A small image captioner, trained from scratch: encoder depths [2, 5, 5], decoder norm layernorm.
Rows from block 2 of the text decoder, named by matrix and row number. Rows with one number belong to one attention dimension. Each number is 128 + 32 x the weight over its row's rms, rounded and kept within 0 to 255. All counts start at 0. Numbers have three digits each. After the name is the row's rms in percent of the matrix's.
# v: cross-attention value (decoder.blocks.2.cross_attn.v.weight, 320x96), inputs 0-95
# proj: cross-attention output (decoder.blocks.2.cross_attn.proj.weight, 320x320, transposed), outputs 0-79
v.32 103:142093094184114080119089150153134123085086200068105112151131179165111092152164167135110068144184168119126146128144132184115129137139109129166177172126119122089140115147139143112141123120161138112137169143140148108042135140125129127149125148158148180079166101129120144102085145082074017143
proj.32 106:149122136105067124101142168146128188103118149085162168144184132144141155120093148150124080137089163189129161201153179121124089162053150138058131136163147153131166110118151089099100096160143164143118120078143127113153100108199083094089101124
v.33 121:129116133129144154153102145116126125143139045100149144160124111113134115078108140112220130170144178167115141120152116144161103182148142123100121073155083158103126120173138194105109098115167196155183101125136066083145140131111134159096160131147124149175057159171112186087148197144104162126
proj.33 117:101124064077093068137142170133137107110129111118131111085199135141090160124150173097118162141175140123090120121094168121107147114135116120144087098078146152168147115167123132151095128149115143128174163132116103142138106086116129116080137145
v.34 087:151148088127134171154088099076142088089132122145142098105109118122169196163120176142195127154135168120116098102177160133097218129109106178153178165131072110120124130114144153083118104147161113133127123169128117189158151112090134155103060084131105197133154106144160143149100103133078200135
proj.34 110:112148113090107076104111152136139119149047156077131141123114174151056123108121134122204151111139150130120134151146122097067111090127110093100106116132109162119114111162161139143125120167166120148166127116075150134153060177155080092165141096
v.35 119:120155069121135125138118097134127082095116199185130158153084104122122095180155206097093079117136110108131105119176130111124118120178118155121216177145132103118152129107137140125140140143173131115125159129146224124134119132161128140177068097112202109128197136162141139137161072133075128153
proj.35 138:167130127069146159097101146139150103117076164098135110165134186140048108116116078132167121165101163130117161142114149106091091093095134142136123120191092123122136084172128111090115114192137139140133147102125137127123069152167066096186120138
v.36 124:129146119141124104146103106188141140118088181148150138137093120121088133148148157110206148139208169118123117067152109115103122134173084165071143148121097065096136153121100152172151131136186148113156141150146156162134142120132138139152124138116205065202110153179122137115196118164126047140
proj.36 137:150112109161122148144123163158175113163160179087088160111153138166024159132111100096090128134146178079165078147103155115120101135086152150093092130145071126096145132138116146102116151184129163153118145097124134121168116123148083109157128095
v.37 103:140076087074109180155121179049138105109147100121132084128136134151182201094116176105132127107060127137158120134192125130086127101069131105145102122160141145103140108102162135044147080151118188146179123146125098137133097132128094149144123145130106167098170129116160119161095140122115208178
proj.37 108:071136085037097093078123135108137120131046086069153134182155140094147107128176078125199196147086147139138211108138110087122108115122130140162111106131168154152151077159131108151137091096156135131140096146093104189117144153142129063127081146
v.38 119:108145126087157154127112118132112141129024049135175115124141144115115143173124051142211185104156134148108125099084148124149190125138123109177138091141122094145158117140134083166131129088105135129109075133100087047132137116143121134133151157135151084157066128156146120132121156175154054109
proj.38 127:133166115177159131164131114153145138096205080164140123085115158146139171134095130157099110078132117072128078117149096123135178123158124131131145109094091099089112148137106177183127179116102106161151100089081145109112131124137181135105150114
v.39 110:098159114103112134100141126143129122095138139160140138115094143118102099070188105156078147146122109085135110047145143146126155127178129112124111063139123085174152124128056122104113123088178098083108100144178112091094134093165193115149135178145157094123179154067136138099119045067114075114
proj.39 112:123208156180182170117157140183162158087170042139142116142105091170190199160062103132094144102111156075095067129104139112100165079115129129136134165095120151188169148155137122091124163132103153162147147134083155109125150113115136122096133112
v.40 114:115140083106110124120094158090135111096103115143118064078118148116178145151116146148158151166157163087116104043115149193092231139136082142152101091133047092143098105109118131095104115153153110117110108137124068160103177128120179110088097144142068172104115086113135121172089127134128131093
proj.40 128:142174174158161056126142129189111199143124092101100185158094114173128192151138172152191110096095163158111062171130099086092081122111136103110130118108122158109132120144137163131116119096152145187127092117089136161168129106170131137099130104
v.41 116:119102120126134147136142151189096158172077089086137137152109142147122165126119125106222136133123143167141159151131103146178167128136117135121106111128081101123150082169125193149157181122154161142198093109126168057106135130143083128105112127157133087157034151148083126138162156195158068142
proj.41 124:102096121105123098179096154111099120104180169171096143117161088151149119141122147147075119122115108111189111097143110147169091130134128119132095145114117106063097177104114139109158131132102108155139124114097110114158146112122121120061148125
v.42 117:113147150109111122105149132108107176116135061123081134158120144118117109039146102098043110111052089133171134196140089129153071144129158110115130077098143181160142109163191132122161155122103159117148101129116188066092110143200089140164132088112136063131135138120097136097134110134106112132
proj.42 120:140117115150118183138104119067104072113139122155133100120137107072216143149144100129067127157152124114089156095093106164112104116154144123168136187100151129127143127147126130133164177125070149113154164159141094117103201108077177141085120170
v.43 094:124164140169133138138114118110157136158124226119154085123117087129104109184091108108148129136117193101108134183116135121101036128086124131086140193133086205096120124121180099174120128161103118129104108185111074149095135131096113123136129051132105119164152097067113121163128172137157097101
proj.43 100:157133148099068119118092188076096110111088138115156121074114137092103092129094182092147094066151070167167148129181145154130093116162093090151072113125189135111107149117141111128103130141107090089167137118124107076131130134121144147156113148
v.44 094:116162145113151117117161141183179112152194156179133137109117081121150122098134152105209122123136148113117113133109125122110123113131096201084098130139083070184109121120054125109120159107157111130085143138184029146137130104123159138144124139136117066167101158106118163073152109112182199106
proj.44 094:083123137078149126110082132090128070159166115127125122078093069143092153085094107129132149036136147138103133109184126083143126152153131140111109044106060107166122134139143138153139143125108155140105115106080147148179144196150100172140103141
v.45 115:094133130177146072129114186093135127120188120112116116127169127119128058072125111107136076150131130137117133169118122173183087144150132185145164138139147124175102133141134135054131161105080133139095129159190070049127126137102127146122146112148132126147091208123212153080073107106133145159
proj.45 115:102093090055104154134066177063070099109156080115120154154125083055130138126114088178130128085145189170037224157154167146128167137124138081105141090142103140155156117157114100149106156116107095146113147105094109146103134152119118123126071116
v.46 119:122082142134135144127197103248112150139105248092136139142105142147075112157150143137119128132163135120125131105095104140129168113144104167116128142138097105162135112166082121177112137084178108122120111146151163082096151157126133104124127158141165121126131150104149124155105112100183014147
proj.46 128:123100162128170124145111130176140157122215155146108153157158080178151122173068140138071048115108098119130097120177140142180138127092118128103134131153101128101145174092129119082098087174124140142131121096114180062120099108167085122129138130
v.47 112:139167101092122144127091111084128108109101154190090150109135118112150136139130181133098129094138096112117075126128154105071191126121138145121132134114133093124109166082128108112131074165127115118111149101121133247174130117152153124149133112075144135086222085173120148132163092111091231121
proj.47 127:165132148127138137097117128123137138167057160073117105148084144138103115109174107105163186138105184133122126148093101086084099147135152169120131093121127125139134087166138142170108166130143172141087113161085112160117111136147107102177154128
v.48 130:127204133136115087129161106142134125123201194140121148086129125133127140119085146173096123150132125105145141125091139127134145073124119180088119134125115052152114174118086101129154144084141087119086092142164146197179108110138183150082150142077119162116186173087154132128143052081127197139
proj.48 127:092138121144118218120130109150081111119094158104094128138064102114070067138167102127140138113115162114111174129113095156101064102153123131096064115156126155146094105129146124135102128127145137121087109106108072125110107149088133154110150104
v.49 129:116112172128131169162131139068102146129159060122164139174173161114101102066105097124145127106124113158132137138124146084182114153139163138148127069127189144176129102159138109120116127102063153158121123122143108069181152160120096158106139123142116157131026197168206120086090133124148146163
proj.49 134:065103067113150149121098117117147105132187048165116155146136103120177103102129105158120116130192115093062169139125123146136216135153151113128141128120114156156153134173125148160105152109130103156135132119102147109095150100110137129129119127
v.50 115:085165146121130090139157151111157131152183115161138118126138080104104078113119075068156141124119126123079101190111114123159047145145113146096117124142120211180125111131120091119109149123070134119087118150141026049159120134107139150152127110147115067198072160102143119121134149144165130129
proj.50 118:134109129099150132181081163072103055114148047172122104106094086055129141134097123149106134086164117162095160137129138128135164115144115079167139112071132123133132132157099123153135160115089083111153145140106135133122179130132189190133082129
v.51 104:121220105119116111124125128090127125139102088123154119143122139130121128164127096104091077121060112131162153202120130158169071094115142108126186125173135110148160134138196120095156162074116148107094089124103179025071088120173121144149109124122145100121135126068125108145083124122101058123
proj.51 113:115177134133134171114146166079078158075106081169148125080120128092181113090080124178111095116138085155095178096134095137116109098162143128168113128157134120117129110115112083114156159119123106113144156110156067146090160157106182127080126120
v.52 095:134102137089103080141154133153140133117211044166073111133087118106141122026126125115085104130139132117122088141185060133132112119161115147099110074122113134145086136167085181104133130090145154125157163149186109104169160081146192140120093161110156142156129161103134190125134079126138136151
proj.52 095:130081061150174152158147121116157105135185110140103120157109079113118165150158088153094144153184188119054129140065170179128117119128124123114116115118129186198140146179107127061091126107115172155152124125175111078107107064158093105056098151
v.53 116:152086135129167164152092154101133135137069182109147092146130102133131141147135154114224184117148186118121122080153137081071099141089107113122103146142121184082141128100156121155128065206142164152165144155117071214161133158083092127140135107119121127165129091169129130140166189126138148135
proj.53 112:132073117135074092124134113161182103167104154041161143127173182156062139111143121097176141132137119112182131150153119076151126126094109156135101152087136135144159123141123172167103093115113147124174138160094150121160133134155112112195112143
v.54 088:163046101100129110091124163150154119081085182081048100095135121132128119064160171157062137119073119101192104104159112135084124130132104112154114118109130183137140109120160129156163115181159125107139178117119158180097112131128104101157110120129135108099220086117080147151108132098079119147
proj.54 100:157141145160122121125127114123119090129079169087138122185167146120182143145161094146145131196091143156184101139121145121129071137054124131134139154123157149178155150110112126111077062141112204124129161122118170121156165116140114079153124107
v.55 107:167103155098103202142138069126126171132138197112129133109114116147088168106133139161067164106099120100132086113175123081080112123101136093088066134144105178105129159101132114153112043157152121126172108125126133197151131160102131122132134102095127176113212096089112115189159103079138159140
proj.55 111:149130136166116145111142119151164126148042151092143087153171158174120103163113142077142134159126082100156125083102140167137131092133118152119115200073222157142112158122156150122101109138141162088184139175118152104112143126129094084153152086
v.56 103:141176126138080158171106091183157123153151099159155130149084127129134183146110179082168109140177171111126103123163093122103124136108129160080123224151109072035125121124082180110147151146131135111183174120141195186110148111109125132154135076155121115158136114141120143115168122193136139098
proj.56 121:127082101107097151104141167118131101171133176142137109100108124116066113084149132077097192061118132116171133100125153092117113135158130157078077064175082115089082106139126158159166148139142117143125122137133083164166080142177063114160124141
v.57 128:167123148095114191144123085135109162111073079114127170140144178127120215118097124134180100082123116184146129115146167093109216104096168120165116139141152061116136141153107118126146087091139134147164131099105157185189132102120123143104179145115147175089171108195127169125136115101112185134
proj.57 128:069114073133119135062158134130170137140107158106132127094110166185168101079148113106120189145120151081131111091151106134096154123140118193101105083123101112130121092134137157220134157143158132179115119119093104162090096167112126059140179094
v.58 126:129095161097094106127151101196164115136143197160115133135084098142113140147155152058066092099118109110100127171148125125056112091114139125102089210127147149109123116103099104129108127127134113112098200158117105160079120149109159094166140137135122121080231070082096099124121107103166115102
proj.58 124:200143188100120170093155147095154148176120126136175140120077111134166108092086130090121126094112123186151154122192149082169103138151127148118116056151113099131107126121164080130157089133159130100080051134153132141134122142172121132210079168
v.59 142:119106143144142081127115181114090145114091191067149149138142095118061051129164101147119113125132131146152152141116148151188085160171132114142159101170156166143156143154180146148155114109141168143123078140169057065111132144104126123125140147134190130122111194117179133126089116110117041187
proj.59 138:115146125138150140158065180087101127077154100129112149120198120105152135161094122126114082186153148131096184218124144179138132114080148103152151181134169139166162148128097077094078141152106138125135183128096142101056163079091151082150151158
v.60 102:126182102094105115112121127133156105122105095174132135094076083076150150171178111103162173124132125097126124034136166126083144117134098104150091163145122086089121162103108129133148119158151116121117144122128051203113129095084175087157167169128118058161176090116082154140164105162133162073
proj.60 110:195178161206201132103198130154141128127094116134137091084061188142028162091161141054130173127124162107150078143128128088116132127091119126114139129135078100157096143158147172160158136119112145129089125180150129176142141126118175165211127145
v.61 086:142168126155094099147084096061099137069112074154088126119128192091116114119180098183055156115145109103133100068129148093125152120132118069164156074104131100125138160116119092096144065102137128103141124125124193120149139117163174132124133161090126188099189117108153108147102081088076089117
proj.61 103:120183132211154178139207123172191194109103132105121127155117155120125135122149106171130102171113152120113123138074140150090161118095153169094169193111178157154136144121122166120098121101149173139138149132153122087125103072171121119057166051
v.62 108:136183171112119126160122097121128162154125067171161147168100111121076118132136094097169135087113145156126128146125097056148030130125137095049147109145155116119169145145138121153133120081132187126148103154140119097152107113167134149162175149117194053206102153117127132089154156155150072129
proj.62 109:085152090155139212154165174081176085145188049138139099040169129117133118098106120099031136100180082067145101101096157150116169096187132182175094120106123131151138146138115127133156160121099115097164135124141110128102156123140190157132133123
v.63 111:114202139111118098094092141090144102109082128169103136100096077077147090154156139130118124117109129088115096121101161153085154170127134119122135155117082156129123137093162113155148116184143107095101124127107056190111142101127169090143124057124114077114200062117074162145150114149081172050
proj.63 123:199184183159149092113098156088120132153060166128145091082076168106133164125133161089148148120125194146158095165136095118092091130125132098132161117100139121147111102140143137184131175132103158161140144158079126130140157115123165132184155135
v.64 095:131214112157187129107100124151093124160132149169175080150101148109179202092161114127112148151098077156148129124149151142101183095121136125122139097133138064179145141160167094136087122108120146130124084157112128094094124157037128147102104142113130145119125145135144138138130089165209051070
proj.64 094:063124114072149146124127108167109105185191110136112142126142147119121144116110067121207157116151199096101114099119078124138078137127162103143142114118051122148135122091114163076166159087152088124161129133127150137151117073136166127128101131
v.65 082:140124146185110153169131073133186128153086097075140106158160060128166062088133096103136072092077178110103152086095154110164063126147113097128106156127097163095120103105134143079088180145122155191108123137124084149132147155198174108168128122105095119125157140097133093129184125151091129140
proj.65 083:121138093135096175140157120109118086154116206153114158116122124123094133139096126100125098129124140150169070117110121138151106127159086136134107164164135115168138072136181103122171139094098115082122109116128084117103116191114156248138158140
v.66 119:083200049109160137167078107122171135156138160109105108112097142130084140158131181106114150158140162136090099108115167166155112094151066098152099140149136180154140071091122133186093085148134095117159215165111158123130123149200101138109120098146140114108078136093108148148113087168163095151
proj.66 103:179104121161143182120076117157084086090055090089050114050130116124106148128205087124120144106138139164091147103124125123178115153130102125106105063105084164089117107119123091125151206129144164074143175171131112121123123122130115106094180176
v.67 107:122047227139077120090153187178114115137133137178129134096152144124199076154148085143145133098163075122140163150129087150111093159108131179100143083140124120142101148147122102107175163123139151112105010109147122132166131126134128102166108155108092114100147133139139109153097141083107171109
proj.67 105:178119186135097054121122113145127186112146175165158145170166097091138148176089177125165061190079134133156142174114088152073140117073182142136160144109167107151095113099091099142102133130160123090121162098127153129125148051131146115114123122
v.68 089:062182123137127127118114163112150069153115132149110119122051145166148108165133119123180141124150049181112176135184157144148171092196132156129138098172138155159083071161121100134089078162096125110124146118133161092124156133128038127154131097106130125119084134105117103163093099078181102112
proj.68 100:170074146119139076101140113123148162089116092159113095102142114084130149145134115156129112113113175170090174124159111114091115100129126142147156053075135107171157129117146150131145197127148124083147157173116166114130187079171174146160135134
v.69 127:158124118126100145138109120132139117101121117063152110114105129117081115136114151094108217111155146133089118103096179149156044085138142087134116207150094156106089105080115099113103119124129128157109065151115108160137119126219193098148123101125125097110111087224148122165103151145131182150
proj.69 123:164152231165120139141094116096103126116052140099082123069099142111037141145097165106107143142112130152115118127165111156121120080098137153145117146132168143181146111143134118104117155147106163121114187148101151149093134192143152173164180160
v.70 136:129143088133162140181121103117184099086124170191131123194118145151031087088137155125181158147087145093135160141153187127076122109195123137123144089116098124135160136103091122137178181125119130139098068154172140082145141118107161140094146122142127178142134085140132142132027120112118133149
proj.70 134:125146143169136107178107095077161053121131115144091087081141145144085115109140118096120113153151180121115134133107105156121143105181110084179140148110124128082103155125150160157109170103104124113176165133100132118137167116145175147061177128
v.71 069:107119177104133116083158146105114085127107145154090126098145153111149132178144113119125127183115149150154160179168058155097180168118163170073175079143159149151089131188167118152162113107101115100132078139142111180149078089076034163111159126110127138116170153105148133125130166056129105108
proj.71 065:159120115072089075074155120159198165138132070114198120184190114149160164125101148154156052143136113124098213102119119098079084121143122122116134111098177121114147141151116152139090073084094122208115116153131157117185122040113117082133086097
v.72 110:137141115097138151189126095091167089124095102077127116154143105094077143130123144105100165118145193113058070098101160170142055130100144093132091205154110194120119104071135134128148118140131102153148172142132122178122091107185137099151148079144151127113136112191131143115168131159110200170
proj.72 119:160163159132137187105083096081140131115043109071066106095076132161110100110135095095076164128144095135108089111099119136110108130135081102135104116158134140135133128174133062126131110180090171147127141142139083161115138177108085141153181178
v.73 089:127167186113143119079108190165104161146127107109093130065092165101224161173124143117114122146154087138100128119146094169146143119105099147127108142135153122137121063116133085153066097105117136084122198103122121129142138087084103129163112138130109130107070178088131122184161086160169050099
proj.73 096:162129170107123109117111169202110145124197102145144164171164110138199162146156128170138138131117120136124123144164098140096133139075199146104138084085092142159110143134059132135158147110181120126106145138111126143144100090158128037139104108
v.74 057:103193051163113115120033120118107149113138087137139174117059125126080138114091137104179108118074071158099101146138147059145171091149110121131126177144117109116144127142142181157121097137097091087140094159134168109114168157178111153116155131149107143110095080136110165112056130065119124121
proj.74 068:202154117156164151130179163113128135129129105113132132082056154139148154146107134118125087122160162133072138152126117120160155044141112144114164176076143116155141118044136164143125140116157094151159210166147163149117132179119192159095128109
v.75 146:131105115112192116109175139132129097067160142162150161159153174164136163107110104175137097144096107131180145176147128077071166148148190161113140060103132083158141155150084088161149118141086140124101079124176162081088179078035152113126103154109138155168127108150164143133109125109157123143
proj.75 120:086115093163168017168137123128159128111209137171156142126143153123162122107141131112112113141117164119141082109129103158129183126130136140166135106113081118166137154091121131117100096125149114141154098113118127102151135067135131125076104113
v.76 089:146141098116145141123148127072166087123136151182104140167134069158108139094117129113126184101085103053093154126137128120089099124118169125148097162077094115134144132110132108109098139101064130138102055161162151094104106103048212118087095092142167157101146099165174148113156139106150159196
proj.76 093:172155156145190117187116172085162093130153079135117073118051142196168162122105130149027161107181119125095100127078094148089181092144166098136100157100071072154131173151086109108125078104101078136133161099098125139157153081142127223109153115
v.77 092:134072130100068140109138124119079139114161097159162170119181138105070101141122146140109109090177139079125118175156118104103105170126125182145154124098156113145139190102105172147229118193195130087161109121115178159119132148156124143124144119188168115174096087140089128088101122114083164126
proj.77 087:104148150185126110090140080090140170099081140113106152170123125109146063123141142107161106133086055162133179151087147117082150146109065135107124165137171151068112158137138074156134097179135145152117148087150110122095163137148064094154136126
v.78 114:161128086124102135118122168132073153137160144200178126131141190161073130083124129168126186113182098081143108140144142131084122117126098141132142122098142049169169179111093123126197131178202145108149089144118161090118160131133176110083107113173168142155098080165101142112094091167113135113
proj.78 099:065160165190162125107079076110068155095125129124114139130101120143111098123133097082166167143112093085098130140112124142092147135105187131142116134149115149043098148135112113111136142150150117152152162110079143143145157090145100061105164130
v.79 118:107090130159089075152142128081189100101166113130114157166136117180115061117106158118164052106135185114120154137113137122073120146139119118130146056106122185126120152146088095147139183138169149164130022114146113092118155098163112089187128159126103145115127108063132130116132154135078158158
proj.79 116:112155124180111104134122115107122119109141206160131191087178149111093167106100143114104078206127128166173089130090105178137157108126088136120178171135129107141140096087185128142102178096138159091085101093151091090095130162162102171081125146
v.80 089:155086123100094106081115167142083174081128097062123177071090191151121112161068141157140168149187102121130111140137101143152132119102092109122164150145139067085117148099092105166131132124205137107127104119124100123173160100221138126123152151128096105134111129159118097180108160161060148095
proj.80 096:145138165149130127133104122183100131091093134108164149129150112117118122145129173167203146143101120129146126144140160160131135132096171161084146138121168145090102119144112143137070160153156122143114160128082184111090093149104133059140137132
v.81 126:099126129160119094137105123127133130118119121170113131143133120142139078126113166129149033143146132109143156159151079140115190156118092120102142053124180150100123128173107143169147178137151137108137168083138121098137122131094023167151111141129102142124136158000135103100110138119064104115
proj.81 112:117092052122127115118152124144169172156184113169208166144190123140200122107145147149146111127107137104185170118129125147155124112141120118069174159106117106070119142080143135139120138114147135107116072138152153091119125106118095122073090096
v.82 088:116110080137129145157116127111193135117173166137119142129144113139126133123117157122108141136147196068078127154113145131104047126138090129169086167095113181131166093081103125163119114112082099122145169148114196087137128116153212107099112077147175159126079105100125138192125060120144103201
proj.82 088:176118172169143097156092119137146071082146146142083131113102107153129142095133109101061115148156144197080084140097138158133191130102080116122100102069092146126102138147078100182137161138139110100124144089140065134103088126178137149110178158
v.83 074:110163062133118128175140132095170179137181161135116137108119165197096068138133202134127095135109136142110132154102106107066128167149110142121163050107188144146151130141132142148164169118143122130145069157142166073160165144175069117116097151154112191156146153057140125124143142093104078145
proj.83 072:168103093205171104100071142116118103146154140115155150129180127111108109098102124075131055187138139112112150131060181120160154136135114077155147111113182138064111044082160103077095129095153154134122125153149160090159118088128105092101144067
v.84 067:105145101066224132166157129122160082073117149126102164166082174184118174105105101164190153144104078141150084136094148126110093110129134110133089125117103140160217122124122115162089089129093118169113125145187109109068134075143137094155160131111136176124139115139150144113121102161156155190
proj.84 063:139183144127198142168119105097127105121133114076067114098153173144110170114140039100095145126152090089103080114095059123171102132152166078159139058149085094152127070136110069103147175155119125086141154152143126164110133131077105130102201181
v.85 069:107140080150131140162079127086159200133112112039109108123057117162134140127098196110103115118161099150040085093114134126139130111102120099161138188131130183111122084101150098110078153090108119137143185187136124140189102104207128095140094116155141128118146143102119135132176135135090118147
proj.85 069:206130135124118184099071174144108152106066145076133128132120104136121154156106092139102103150168146109102164157120177085165113093123130125134127091113159121169131048106119106097142173166158173085142178173105164103136135143076080150169134135
v.86 085:156148177167065107060078158138035126137112109190164112097109181092184127122144119139104083139132122118120145136149093123110181131120117157111163090128145083151099138131115072104173158166163162086117054132128138170126089127085088138125128118166104127143114132115116116138113116138140051048
proj.86 090:124116136177079071107164117173132146092175142122188120164181149098168176137140124179181096133111147113183076136152096150101110104123168184095116184104169106142106165090133157181123134045152097126117166116127138147176159063145164081125139085
v.87 094:097104125135112124182078140171133176113162102121124162079083132166149071143120144134155110095146066155087125133109160103161089123135058147121127122126125145126175111081091171166081113130156135112111142139121144109133185172252130130142110134146105169143061137091097098137051113143143092115
proj.87 087:156116141157121105125129106124090132124125150153103182098151138099105121158110142111176057136113162170134140162147132136188141130102109133141133134096134139117120055090133076140150197144211155079172180150159133130133097160142143119128183106
v.88 098:135107129113148130138147109127138096153107116100090114155158054094124177135145110132106168109132179079095125076109143142148054107104134113137074200133099179118113121129134101134058088148116131154147199100105137173093101113112173115154143098127177078087109121178137140132187131176174189191
proj.88 102:092168170099119194139111126120124114144112140141081115111109143134123137120163131112111237124122056141113075113105142119134131149119129130102120113205066115169132164187113094153151085174098147117099094100121075142108156150146091162153124174
v.89 078:136166057103092129188115095114208104143103139135116120171102133142025076116138130124173174118123155130123118088111182128132099102154087087151114107150086150134138115128148150132169166166167106165143137166114086115131144149240113103129161153108109119082160110143101111090097127151123183147
proj.89 075:163149138169145241100068089075129078122087121082080055086090122112087104129138127090114133176129147134120113109100130134128114123136101135106162085152111146086126047123180133130130169121144139136127140117145120131112150176122139166065222160
v.90 107:092056152123119102130161122095182147098171166110083135111101090208139047177106147124128059131196148118089148167113134147146154137132083127156144074106133161105179114107102129136039110110139130141107112122134150110126141156173108136135131106138088134134098172059098137147065151152102099158
proj.90 103:136121114114060059180120126166125113124154168161107136106182099153116140156127147161119049148116102195122190109149161160158127145169096136115107137111135098112076076135098101147106171103156135065151115129147146095132118167157135160111124113
v.91 100:111097164141068134094142177106098100106155088155154153068119150084135074173109144101126154120195093117072141188140083152113114165142141144134160130137154130135084132098116100123165106133143109096113000124131171128137136112183105139141117081165124159129100105136164127152127144059084159133
proj.91 107:224118186143131065101136132152162177069099093121136147152121127119138172176107181142102051151130111151105202128134124162049157083093138153105132161071222112155130124126079097129091132121111132167112177131134143156128127053172130127160151133
v.92 091:089115140091220128145196136129180075096123186146097144105141184159162149148123103133132101182107157173159126134136143140111146141184128166128124086136140170175130069142087093172123091138087115117118175110145132133154133088124062126152159126118149153136136162108181148205081103124187095109
proj.92 086:109073092110092070109103093168119143055155143131077106093165136138120145121148122135103100129111129135129155145120099158120126137106117124141069076126142115118127086135150086155120200107167151071172126142138111101120144089100126027113122184
v.93 106:081129127123151099082151133088162079097108139154119176153160106126163176102115136132178075123089125132166130173126091106069193158127175143129134060086136164142103126158121107155152156125078109111132097096192167110115122078054060140142130135114136149141160152098168140094193144074099127169
proj.93 092:154118058145186116129124132139183124113180130158178129128088145129211149083111140159087081156182141090160093112132147126124131110140118114150128151060111127148151159110142136149077084129145108144089073089137127103142164087096132128076061136
v.94 069:142080074142118154100127114126110221116139099063147126069081164121160140165074124167102125145204100171089110151103107121156131164144141108153180156128158076119134133111122094108098081129127112122147173159120138113140199129211165102106103164137125107197085115138108126154169101159104112152
proj.94 073:146080156113137097092143130189110114162056139103155149121110099122099108123139128117187124138103128138082176106177219108155170143109139149125103083152185173112142072180113141124118098165138157111119140152093161105122073124105065063140120110
v.95 098:122087154093149147135176137122152113016101122106119150075110135132182166164086128142122140128116082151092094171113076111119122159121166129094137131149120174112097085100118086147116141099055134127070081157194138161148115076156099114147103105129111160111155145148207103163140161088114157180
proj.95 108:255106168145162064140072133154169171114092117088127104160125154115139166153115163127082048155144159107128133151146106139117134082090131136142120129070178118185128119141077059128075118148153128133112169111122152156136128090082099149160135130
v.96 072:127092125177139074102146161138137106160182156122155120120128180083108160135159146155150075167175128162120139092113125138144165142170118127141135061185101098154132087151091127119143190123163139157150110135085152153129061204134140148120183187083180137108113119131051106154091061144127153105
proj.96 075:110141094107035115152194154124106112141116151153135127121138100152152145159142108107153176118166087131110084074142167119084132096183148176149110086125098141116062118165133094184136197103152142148180132102166106163115109135146149142070119149
v.97 071:100148156076125154155122112151181124111082088101081087093112118144137105118094108078107148106083130091139101128154122124118040145125087141059117193116130172107145089110165103099073082145130156081094129150142157164059221089080129135131109125150098144128115113099171130107125196122140131152
proj.97 061:141135158172172131158096127103119138155147134124116140119112134159063083070113175099084105150125141153127212100114126144161165160079164121134112143109127096090185093151081142135107084138104137133078145117124169121135133111103126167143123134
v.98 102:136162255231126120134153126096140142138199140121129098147119098094146121097112176142118132186113162086135128131121131145200077118104102149141167115163108135136130147093145155123130153106103098120167163122098137167170167123127106156153130132107188080189109124129195152106146168127110119105
proj.98 093:064159092087133080101130160140132125104123128093135118101213092092084136127118139119122153165116089173060155196117114130106087141085064056141156114196144149175164108116110115142120116098098138131132103155067125180103100168175159000202106128
v.99 100:113127190167120125113127130110087112164134145125167149119106130077087137145150164206121112233155103146107158159101136070197180107130172154195168079117103089136103136154100140115127156100145079125153105086165127131161133152137077164148092175116141128166179162143078136155148080133143144141
proj.99 086:100105162137159068116134196119146108122140113124127113180159107067158115128162106125188129131098133165095146173136158089122156158168104124145195105155111102138141130095113081112107179115128140093134143164092134169140138194143199105180135170
v.100 069:127146149187104093078104106097081171117147112142182117141131110101153129115160163208145119186148174147124140120093162127152117177121159118141178084115168142191102179150171197178127154130104118169175169148114123140105151133181124144133166123132153092128074207102076114135115097177145137126
proj.100 064:131178086142112127147178135114163136154111133151081125131198096093081124115134129119158111185142110122126082133082150073131136116145094129127152098194075103150128058085135125121154132165148166127210121120173079142110104133200101084147085154
v.101 125:105164164137124122128145104146112185088105172170146063129097112153173081137128129132144098159175108144124157132138125133124118141075147139135093116131127114145097116069163136113127134124126085187152118187088103079064160090102147156087119160217135174160109217173083090171106141149117084155
proj.101 118:115109145197098099103108095127140095148134160106087116153207106139120095103167112092128100228173143137164079112122083134176165123177094095148112124088134134103113129124117161182124134109113166123143141122126156114172168116102120095087169127
v.102 102:149144205194176099146141080127180185131155149086102087137130127155194103135096205133112124142082056106141148155116179123137130122174140132138110146121158072144146152117134126093123096115127111107113120115124103161128149176076129179135094170171156166178111195134120105126142155120098050120
proj.102 118:066152134215070111112123142075028107117156165106110109141237136163125084122198156094168177151126125170178110131112094183152117175156108119147137118125139101089106106150151167168098194141102158141134134130089195122163144136119106038186146108
v.103 080:142145152146069146152103123124054159119095113146154097142132138134054110125115102072160163114146184158163168154149116157101096136061159167164137082123105165161097200070190168173169123127126105174171091110115109059095124110153070104114120103136093072118116161132144111155110118128124128147
proj.103 078:137157138149142090095118144093129103123108133121167164154159137142142088111145145144143120102118157146108140141139138117114164087107098135132115168117177154156138141119153179197140050101112148131126137123153098172128134182102156086104138103
v.104 078:187107151163128070113069165136115165123129160110140122144140178167105165137137164108116114114145136156162173109114128124084198161138155173168135075100166090173098153164067180155172131148154111136159130107122117101145049169076121164112171138157129105111105175119118140166135041136132105083
proj.104 087:096195095152078103124164147084119149127128138154174146126162125153151135166175143122174192124170123097107130117158116146065107130155126162119087162125086116119099136159129164163125149110135129141161124069104127172155097111162105088145101108
v.105 078:110129114135122158131162140165114160163127156133156192164135092129119091141202119175147105139175154162092134102097121146148104138177118162139138102128119172141078149075116144148107172161159129166143037148134044072214113122126112116097091107110127110098186107117094087153105124102129197108
proj.105 077:163117144109116123110157103133147052117087158147123117180101155097147138162135081114121107183127137104087068135098137102114154074151105127156133125152185165178133192085144087080068131124145146115089150145078126113132142130131152177111174146